A small image classifier, trained from scratch: arch resnet.
Rows from block 2 of a small image classifier, named by matrix and row number. Rows with one number belong to one channel. Each number is 128 + 24 x the weight over its row's rms, rounded and kept within 0 to 255. All counts start at 0. Numbers have three digits each.
Before each channel's rows are labels from the 100 images, of 14976, where the channel reaches its highest value: "responds to" is what is common among them. Only what is clearly more common there than usual is listed. The data: rendered solids tumbling over patterned floors.
# convs0: first 3x3 conv, stride 2 (model.blocks.2.convs.0.weight, 128x64x3x3, each kernel summed), inputs 0-63
# convs1: second 3x3 conv (model.blocks.2.convs.1.weight, 128x128x3x3, transposed, each kernel summed), outputs 0-127

responds to: black object; its colour: black
convs0.97:120119146091149135116164113119098117117115117107079106131144155151126148122076156138138160097138145122130067089139143106086142144095145121128140116098138126127133112152120066128139071150142142
convs1.97:152069144132111110128165135088098124143147127102098136159116096122112105167099131095091138092142120107116125104138107118138140106100094126124125123136137145054130166107141097136097138128184114061081113138081145152143117155123151114145127143136124102116129171154096118153140162155135135109088139101123143094116120086096097125113101126106153117116116134129093091113101132142128107145110

responds to: green object
convs0.12:111125143119103123115074132132105136081118143090137157126081104123105105135124160122070153115101115117109132113065114137125158133099080138105108104152149105117105136118113130087106140118116092
convs1.12:126117121058100138115103145137141148118096131131157101144078099123142090162137085125122142133102117094118121060122124144152113087100113134121102138104124124126107129148121127112103132102128105117124112108123136127109100155123099134133131122151136152110112123097117137122133069129122149109092142062116100105132098137139111124085113108074108168120047110097127114120068124130126127137099

responds to: red object
convs0.111:100130111133114080132077140128136120137148116119094126086077120093137153108110122131055146120082121117129115118149135118129143135111082108104110085148108128133103103101130137103079138120116151
convs1.111:091100125104142123154148151100111143139123149100097114121103123105137143079116120091152137170097149095126145136131122115173122127106146157089093107121055106114095112139092146116121129136101159103109156130093104142146121152092163129113158103148098125118129092103114120109096088104107132121104176133108141151113136111115148143115106105137112117134105125065134113141088147086074117149105

responds to: white object; count: four
convs0.21:101133120085134142161120071115088116104111123141084158148125148119116116141119095121137100106134156122119058102139132153115138157092152110149105116115142139123135143130121088120125066129167118
convs1.21:099112126146169121137167160140142170133097143097074109133117114141117145091126117096091123101141086147123107121097157119108132164150145131098122122115105124089084132105096120106175150132095080081131102120110086092127139155117124128107149117136162138101141142127108060114100147132107109079148143133105136135068123103095107138099127116121114151107164136154123122113142118139103124152102

responds to: yellow object; torus; largest object: torus; chain link
convs0.35:120156066141161133119151145124127147139122134114130123102137117111139137089146155098160170125164149078136134126120079125130133112120163158115128130157119178075083150090128128157141148144132136
convs1.35:120073136161132102096092141127114143065140104122193146103119161133111138163106133105148137116110138147130072102117097109106125104119134121137116117120180112127195087119137133089113132139113075104143141116150139124112147128155129103141127144118113111087093148128119120116101121097151119093124153134151104131153148128093080120138118139150155121143140127156107121169163154079091135128112

responds to: white object
convs0.114:112109147132149148151129155111106181071146151071118123147113139122112130123138118119113147109122174130110124110102112130110115133114127134129130125089112145073116128141133089114071114155152191
convs1.114:115137166128127099156154122181129150146130166145142101140151115127145129136128101139128113135122145144126160059114183144104138115113143140143122129150131144091107131169109152141087126093146136113107120109115103101136069112163144105134186107108131110120142141100172128142154076080158123101101161081131109144099126134131158138146143133121133148147121132194134102130135129126099099174107

responds to: red object; chain link; torus
convs0.6:113140121183128139088150184131122142144128150095072106130141150129139105149085172141135177113136168142102096109113138134132162124133134152144137133101140155092135129148178134134124112163126127
convs1.6:101096148130116142139131109121088117109122132106109142158126138097134091118102155101124124173086111167124125078115118116116114104113106124111132093154152118084153168112111141136109112098114173098125135105139127114087118105069118098139147158123148068134135166128136163120116084083132150122094129112112132114125117101114148113187135136144195091152112113124122110153158170139127118151120

responds to: black object; white object
convs0.98:082135109149144118161147130147114162087144093095138111130142138121122087112137130093114163112167157083142124112088115138123122109092174156169110125134126123072098116108130095101121135124124147
convs1.98:156145126120102138147097139179121138147157190134157139140144085151141076167127107148125124142131144106098165118110150106100138118108149140137156132165119113146088103119145133148103147099145096140137088100155166153136104122138111108104160140183145125131125127104174107139135090151132096149077143100119083092113130133133137140112088131118095121136111106187132107081113116156117115143114

responds to: capsule
convs0.60:146126073110110176116130111096146155083117106098123107150145147137137110105102157096096145088096108094143114120094101130138147093128133141139136160178102112094124136115131121133147143113078136
convs1.60:122142065103125136082111151155134146131111094124139131113102089134097053120106119115114123128153153102110103150111126137071121121118118165154109126116138108136117160133137132114102159120109076124142117120146140139136127127131112103121050142130134101101120130156095123107158155152122126107108113109147072116093153141141132124106083088114137194104143141142153111072112129124138129125151

responds to: white object; its colour: white
convs0.28:081124115138139131165096142141095186062160141122133143128115093088130126100159149108128143143132151116120143110106126157128141129059115142131141135111104143131122134101136090096088101136139138
convs1.28:123149100140144147133123108129146153131147146139135132141134108167071118138112058140166089163160114123112151107112122148144128129144182184117116100132089127129100124120129119119110138122153102137119086125140129120108117162141138120096148131150117103131146121088097145151134061166171118138080144092110112106163114161148103139116107137143097156097108143150130133095101064122108102146117

responds to: blue object; torus
convs0.91:095127126086068133128112113154129131142124086100130109138140138132063110123120153096109127100102139117163122088124124166163153095087125113142087133124111085108109126128149110131104128088118147
convs1.91:124103103113136158118148110091117132120127089116090124092117110130067131124151131149132139092149178101132128130103095146149115112131119134129132160086092105145122161143098114118126156116107144130139148130103080098150094172187130118138119097144119108107119131155093122120091150151139129123156128106150091121143106082099176116102124113096108184141147105136082152096077100128107119128121

responds to: white object
convs0.108:143107111172149103146133158081130138100181140125136124135144114118160118105130130117134132144140164102143132096119110151142126121112135159174126126149091132076112096099168095098158117148156177
convs1.108:139122107154113163138108126160156165143139139147137130144145155135117110141139123148142086114121187146113120106108145080154109132141159102108147135174141100141097111114141112153127132148166147145147121094128139135111154087182089137102146114127131135124137118115130155113115052152144096129059164144133126129177126144160105127114112138123115102141109099161091110150179105146129119171095

responds to: red object; black object; its colour: red
convs0.82:088129102133093137147080139145125156128146091150147091131127137108094098092143143086100122125086141123151131118141109145155142129121092139143088158136091107134089162084141096141092112103130120
convs1.82:114133127097145111122100111088104122095128113101083107110112136126111143151090138129161094142148126139102159131111099148142072150116142120141112129124089130093150117103054114115128153100120120126127129145119119131099128182163108119100112083137087087129105157116071123104116103112142148143117127117128151126140143138089167127138126095140137192109149146137079129122081115110106088099119

responds to: chain link; torus
convs0.42:130138101091126162124144107138126148132139107127082111153125130133131120143089159114158166070158128121154078104134142119143145061094151115167112140151147120087133130133126079151138110122124124
convs1.42:153106081136108128108165137177088099134111117109164154126104109170089097156090094123106133094151116109069111148130150123130110137106118106117123135122117153130110173110127130125106184106137145138122140100123115136117096181132131121098085147115119137121162130083104085116113168103081141134114113113119093129112168121125131135108096129150166155123161139170109148138098123148123145087145

responds to: yellow object
convs0.100:106144131157062088141075145143134118146142136132145125104145101129141138102123120113101144125064101124121141135117100123130141149105076114116106117135068119130100137087140128110114138075115140
convs1.100:101098154123118104154104155109070112113115123109142110110126119109120153083120154121143132177126199119091154139100159145155076126126137131097130102106124107115148092108113135115113121154125123107154159143117166105137117155121147100115154106102098087114105115144111163107116112086147131125118130136118129109142111104075169135156099122132134131148114089120076119127083136109094075088133

responds to: white object; count: four; its colour: white
convs0.23:139104134121133136121122083065083146086158099125095152129110125132151118146115157154138159140122141144129107108058122113107134159062153132148125142165143114116139120133103127103149110140133112
convs1.23:104138126130165117133164149143119160130128154117125127109103072138119079105138111103162098127133134127147146105115135122094118128146149123119119145128093076124103166133106121148097113131105071119138124101120131176110068164162104156086137173156164140166155127100091121150135121140113108086066131090139133123139133132150081139134122130098112136099099124181155130117099112137123146147133

responds to: torus
convs0.32:128152117155109119152088140122125139142149133154165138105153111116146145100145155095109160144061103122118151117134117109124167111121091127102153122183078149116092146078135117116127130114123163
convs1.32:117068129134126112149099138136135128133112136126115109095102133124115116128132126138151093138162175114075156129090119135158117129121124107122135116136114120119168111087152111117083132152122110122109131106131149125086132174169124137109159096113086127122132123106083160112120101121133152105093114149152123109177107163108113146103092094134108169115105109080088099143095082114058125115117

responds to: black object; its colour: black
convs0.117:112135101097147124078115110090092153169102117134114148122113111122120171117149144165127126150108117131110102146139116130112102104166128133078135114139132136147126107131108141087089077154065122
convs1.117:106126126131114164127107106086085118109139102139144108122116111118117132125156097126097089128128083125111147117143073131151128161110116124082141132116102107105097133135101090110120056124131096149096124139105153128107122160096138136130130154131093090131087113080099134124129158154107090156154140176109123113155111149162067136080098100103127127120140119083100125109135142104102129124109

responds to: red object; its colour: red
convs0.29:092065121137124117110084159126092074146127162140131107123085121107135116106142169135128110135097119146146136114126108157106134103110128127106128133049155139094134137115115118158097126143142144
convs1.29:119133155181148135127135101109112112144126149132111123157147116166171169130154162129165106172116116144153109126115146117172088104143113140090124128154102132119096158081147123123173088125143140109154130153106147104124134106149079089124111104062142138149141089130160156119117147124136124158167113170126131104149133134116147103116131088135103114129116090159094117097152076136125107110109

responds to: torus; chain link
convs0.123:124148138130145103125120112075138141086122131117132136080109097077166117096144133131095173152095128134121137143119127103097128156079121129120145087132086136144139116098125096082105130167115120
convs1.123:118111100094122073148114154115162134112144124102125156139108093128116125101112099104136161151105158102094147117140099114131136096115101144129070140103091097146105122132149089138106116120132097103101128091125147128162075150137113139113130141116134110116153174103063131096113102116111111106133165104107081130136122118091118135108135138110107141148137125082143099123056096134145090127143

responds to: yellow object; its colour: yellow
convs0.107:122129138142148104121119117124107123098098137121122157114133108103155111097128149132115168137109134160129147139094115136114096162091101126147161085153139116125140115095127117106071087145083056
convs1.107:132114159058111128119076143116156114130166099131123130162063109113132122134122131139086115154113130108103120122113095114106164113085145123130093164073077098122095099128154139121092142105120137136091084108142139136119122160115120102127139139162148104121108129077098118117124094159077114116084116105122121137110126118138111157106109097094100126119113132105146105128087095141133128122145

responds to: green object; yellow object; capsule
convs0.5:125159097164149099147135153115143159116127146109149127078140088120146129069157154106117170141139146115120139127121071131127127107131126141130131088168095167101120102084147100117145135151147123
convs1.5:131066111133122109150100126145138110087137094103129106112155148137116137144089121133162123111149163137115143110135097099141108109147146124123150136139123127117142089096168101135102114150126128127109150095085153105096137159120104116089148093109091088124091125125131095107103073106121140113078133134075122107132126116074094131086130149124169110155118127112125126163114111058109103139127

responds to: red object
convs0.85:129102121139086110121103121126115099095110119126133120121125148134082082136125123113115094121114108143081130152073108087113124129163100121104092120125152085119109131110101151127100122068172105
convs1.85:106130139088122118081148177152088153121088153076096064125105135082114101102084118116110119132143123139107104136106150104164124150126143109094133119115112098106137131102083110138114139093121112094110133115107113129103138189116116110118134125114090136099134098099120075123123110126120089140148122107138092072129104115120116124097134094132150118135126138139088110095113130100115087108109

responds to: blue object
convs0.73:127136112093127086148111102137124115119120152111117116106147100106101128138127127124118158119116108132060120112121112062065151147113107091112136093119136103108108093115073113135114128130134090
convs1.73:094108122124129125131120176153111158121131163130086148092118111113151100090121120110144123155091047093101124105137137148098120101128156141141133103106099139086126154148135147127095104113116077116082094115110138098122122154069130105120129153112127145124113114147134094118134141123155157123121148082113097110119100133125109134087075128087134128124121172111133134086084153102106125151133

responds to: black object; its colour: black
convs0.8:154092145141146131079115131107071117154130133153135105141097115099140160157104108118119115103108128104128125106148132122145114135083103120100112133077132127140099136140128151100052115150087145
convs1.8:120130125120123113143097109075121111111121136139137069090072135145095133103134143128119134133096131138124140103119086136139138114149103116109111131074116122139081112133063116096123080112119105128154151131110149152121152184151142151131144140129136124133115113076109114159123114084094121158144111166158140113165100120094148101108139106133061127134144107101137109125094137105158091102147

responds to: black object; its colour: black
convs0.94:114108132165143117106149162132097119172127135099072134123135089151162146123111154158127166132156148107128065138131142140123123133166151131145142098130154131126127063133153098153103101144133111
convs1.94:147117150161107137119127123093100137138130141120087117173120128095076120175134125148104097119134115141135129126129133148110128127089123117099136142117159126121105095079128083126131120085153164084090127115092152108123160144055128082177134136143102083132116131108087112144115126148109152168092123132102136096125131093119125134134115092117184097148129098120122157127162095144132138127098

responds to: sphere
convs0.30:157150063116137096180116113111090142131125155096103130105125127109083136139127112081129153104129146099164109078142143158137158100103135127134128121126066127129092112124139150127126106134112121
convs1.30:113113108145151119139150129095152131120115151083060117134132127118109085100081108125146130121125101112093123154128140156112146132117151136115120094154069102145114100106113104093113147096113105070115161127121108094158140137110119166104133095117105112124120109132116097113098106129108147129133147107087106125081152111112114150085126084149105198143149148099125126113106100110098108121101

responds to: pink object; white object
convs0.45:108105096106136110130125103165110127130093155106130141131099128119111150114128136135082159116115126118128108089113132124098167167110107118137156100136102098126107125122105088114087105166108049
convs1.45:121112072130078106091117141094084120111110122136121142138083089081123097123104104121178127077089094102113115126131087155149110130113099150148106148104086139122117116141162123090107133125140118133097137113108143092116105175094133103103147108125111115124155141128127114109111150124107124139108114096126115115142135145132100126058103101084106159136131144075116136113089114142126159104125

responds to: count: four; red object
convs0.18:118143109144146117159139158151123092126156135097161141137131120064119069114158121142177117132155164143128122094151123137173162140082096156144130103112130129124136123116166108086128124139144120
convs1.18:095111111124151143103090118148144146122118160129119130134103160131148132130097112119178122145089145095104097120106128124169054112126136041133113094113124121177171131117130129116104142128104158128133131142143101126133137102098152114110147107162124109122109093134147123141131110121112110174167159164123128156101141103119148155135113140172130110109159154086123085166131173126107099134129

responds to: blue object
convs0.26:120136078143140108132134143138134130128125138122162104109118114121126123120135116067132146104126161068122137097121115141166141069120125159154127153136045122101097132094150107112137143132143150
convs1.26:119107098107126117150112123110063118132135137105123143106113168101127078124092104142163077120129177093074132152111113131128134129129160144134131094150094107138126066105117097084088117116133132116131118165162116159080143159141094117101142156123113122110100098099132130131129085116132145130109122105133097112125141124131139143123073152118105163121132147128103136129097115143074088094127

responds to: green object
convs0.64:104091132149101120079134112116135145112161104149112133126104106160149132138124106143113090109106118137095140141097140096121143088170093108120099139088156112173117118163135193098127137134150125
convs1.64:107111159126123142128156122110088109129125130075098062113125135077100112093109137105171094168158141121079151150061115102149123120102118102082150123118099109088121130096131124150137154125122121121100124107132118144115136164107101126110164103144099111110110091098120121146104139146100074148144129138147108130135104133142152107060108122155131121120116109113097097139137123116102108115108

responds to: count: four
convs0.72:142114163110145112119139113111106132123181112163096145096123167111151116131136139135107128149144131141112078114105171150170194150090138166117119114132136090085125112114106093144138111129108138
convs1.72:135111128134127170123157134145131124142119195135093141151152102157139132147102145111156134163128113140139127129116164141111130134166106167102113131105095145123135123112102100134190121142151180116165128102088132104135163104114107124115126136130108066160130120185138163134097103138123084138124111128083171092120153162151124146176096136137133116144127143161133163107183140137114140104132

responds to: pink object; purple object
convs0.4:127106102132123121108073133141092115132112140096096162111080120107125138129133169147138120143110116129157112117122121154163133131119102101121141092146134083141141095125139107096078082118067101
convs1.4:135114119059138117123093113111151114134156129115100119131074109098106143075133129148135095185096078113130123123111130127122111153092145129135122142089099111111146132137127134058101128103136104122126116114139056093113085156089120150121137102149114086135084107096120102107141174127108097132160127121106128094121132121132148117128108088127112133134129118111122148126068127125137128121099

responds to: white object
convs0.126:127104110136145132113106141080101128108130152127112096138092136114128112119116133123153137111125176104159132082087081168141121154126169165157103118110108111066114127104149141130137091141159149
convs1.126:086143137135177164141165090151107137124146122142115130157147091136169130112148149116092096143118130151141138113107112107135119109105133162111137148167093103118081149080080110134160146100148113110133130148136101127112119150146113118104152109115155110130173145100149100099123123132153106100176180125098098137145128118103131104077126112107105140151166102182117103108137123136092127156086

responds to: red object; count: four; green object; purple object
convs0.70:140165099131142145103149125117157059138140122115136170142111152106141109134163100145151136141153141148144134106146134145130188073110138158136133122135087117124134145120157084121157145128081151
convs1.70:117113093112126166112059112135131151119151128116109137140130121129160107092121128149130100142101113113101125130137110120135091136146148068121113157137057096200160121103088108105098108153125134175146142093137079136126119114082131137114116139190101124142131117110128136101122105122074123118094129129109126159158145138144107143108133167120110134137127148076096140159136134142115131136135

responds to: cube frame; torus; chain link
convs0.67:117151104155148129085160132169147163112123142103099117086081137116159121156117143110128120122160150107137151120082136140126149103084164151102125103121116155078112110085125141151118138157160118
convs1.67:139129100154120107104163089161124110124146140133143107135151122133121151150099151131143133115129155146131131115119121150151135109102124160110144117127156144128143134116125124122120120080139142135088185104109146117107118178107124153126137169144078137110150110171128128117093066075148108114089144105149096125114151124128165119190144104155154153123114105170139111139186199114101118147113

responds to: grey object
convs0.113:118105106136155085129146120157109175128142130112095143089081104112168119126114145137139151128170130070162119126121141144128124131089155139137144085131134152064114096110134096130121097143139120
convs1.113:115109086177094144120142085129121109125143127119164148151147139158085104187153147127148118132161103120138124158130113132111141105103115167100125167110156155108083121113165090146133175099156126126091155120134128150143136133132128102168147144126107104146122118124150102166125142167127107130067144129125109138152150130154123136143101127161126107097141161213134152149148106129102142119137

responds to: blue object
convs0.33:130146099107157155131143134086125158109130117123120072143143151129141134120090126085121155072128145082148120060119098149151142121115154139156093150150133139100095125104157114129134141149133151
convs1.33:160127077140125142097140121124136138131138078124142131100127104122073115127081123116099096100148167102117070128094074128101124102119136137166152112129154140116130148106112104139108156130138134083134132137122100139093114147165120133101100131148146096074145131112098083121139098118134125114125132116154088106102149128094149149114120114109158174125147095172098106078118116127126136178147

responds to: yellow object
convs0.25:085108091112112112145135110115070118118130098107090144137126139139127144140128140173124131133126136129134090107116163121089144152066134118112107105125140106151134095148092065120118074125117135
convs1.25:141114138121116124145165122098134164149097154105069090141122100136073118112126114124115106140138079120149126129143110136106119156122129139137122140107049114139091145156114133084125115121127129093117101136084115133117124136122134145098146149157101155138120105122053119159138170138099134124096170126119146130073121118139106142109101056108128101118130118114142131092104083128148148117124

responds to: count: four; teal object
convs0.83:127112091126134143120126152108081131145149157102097122139103152112145151143085179138131154124138127131124114069126157138184150136068121151146153130104124131142128171150123112109135074127109121
convs1.83:117132131121145106130189093099143075119132103093095126125111131145097132062150116123137098130125099145142115091126131107139117126129118129128110124079148120097133218134098125076101136105097124097135107108125098108098087153097127132144127163112123092107135131133140062117164144133109149122158127122150103113120114105100162108130135138126136141123141110107133133120099120116151181175135

responds to: chain link
convs0.120:123134138084145116134128106104124118142154144084077160106114077119120142119119134160139145163133134142127109117119155112097124116108145131110159056139109162119163085106124086119154091151131116
convs1.120:118090110130173174134121114126117145140112106077096118115126139163047119093108120136147112125142086125163126139168099135111165119137144153153084128108099134116121113132126113136120109142136089098111134099083121112126128137105128145116113125103115127149125139095040092131122148203118095128100127133123132109124154106125081142091124154115156118131137164100128151111121131115126100143137

responds to: light from the right; black object
convs0.31:114120099133102127151116118156127130124159105130128114100144119123109119145135089115070119106121097139049120158137136081136141128112067114119095104138118139100111096100099115115124127079139146
convs1.31:148114148144126126143103171163206173125117176067106123155119162136156107134123107138130139140113109134105137149143189114129081101115148097169103121147099117127138146147109136100142180119122151103156068102130125119150157159142136092136146127151116133143132155197119130103133103109108134110123140122097123160132150116110152142171115104148108128129121129115104114148145152139118106101112

responds to: light from behind the camera
convs0.84:154108130122148137104118107188133145163085152112111156127085135078116111142123183143129168129132127131137134070119169145161137142099131154140151114130118117099139144133126162109139128149126080
convs1.84:113126104128136122050155070068100055097135133127126141129123123114125156133134136143166131103142117141136089109145105132149119132122098123127119135105102129116163137112162122140100134136146128164150144129091118071108087117143099112140100122087135100144110150144130097100124132094111156130180084123134093132151135132102158112152130111115104166123130125145080176130103115123150103109119

responds to: teal object; chain link
convs0.96:102121113137140078089139154151122145109125140077102131092103075109143115135138148148135161169158149132126122121125137153144150131128132135136147067129117133092142085113166090156123110145141086
convs1.96:107076105124141148072130092072104095129124148150140116125172116111097136131107115134172079134121096107152129130123035151138135098145134165133129135107112140088106139115150117133119133111139150127110129142127113094080141113103097092130118145123119067162094107130124127119103130140120130132135109131140124115112157097138089118202104126134152109114119129163111155130136133135112089111129

responds to: cube frame
convs0.48:140138118151158137100138134127146188089138141089084149099076144104114092157138133106142172130161175097143124154084135152149145119132152162158141128115130119088139104128136141118139113145134118
convs1.48:135129125094150137127123110168151139155157187112163136158131099157112139147142139170099117140111136144106130150142173151114142094130143154144111132131088096139126112157097110140084161093154078120122142096139128090175086103110118153133148161148118122127147133112119102124137034104125128100099153088125100129142170147153160127169108150116106144144133117143133118130117145123124090140126

responds to: teal object
convs0.40:143144076143157127094149135090156107145145103136157112118101153135158157089155116141171143152151143101128160111160113138119122095146131146121126118149068134164115130102151133110144131155073109
convs1.40:105120114115141120103076099083111108078151129103179123101100132109135117119126124135118111127147129109102123124126089124126084128138124056105112133107113117154153107128082101115093099101121105165147117104132135137121122140115137103107125152155090096138120109100140157122122105067100094122116115146152115118165138126125112141117101145143123139128152145062090134144144186108118069105112

responds to: green object
convs0.49:138112130107101132099053119141117126103145133106120128137059131112094096129145159121096140112072106093107139120092123123123138122118085126099102134124148099125102135112090134123099144099130101
convs1.49:149138109036116143108114141133147124133098136143113082143106092143121115121148084143111128139105114081134120049132138122177124120121135128129107133134135117141122099150115129132078128105129104136119113105118115120124100164115120118138114125139138151123093142114114119141126083116116118119118136066124126113127083115134135096095113122057112145112070133105111116104052122136144110130113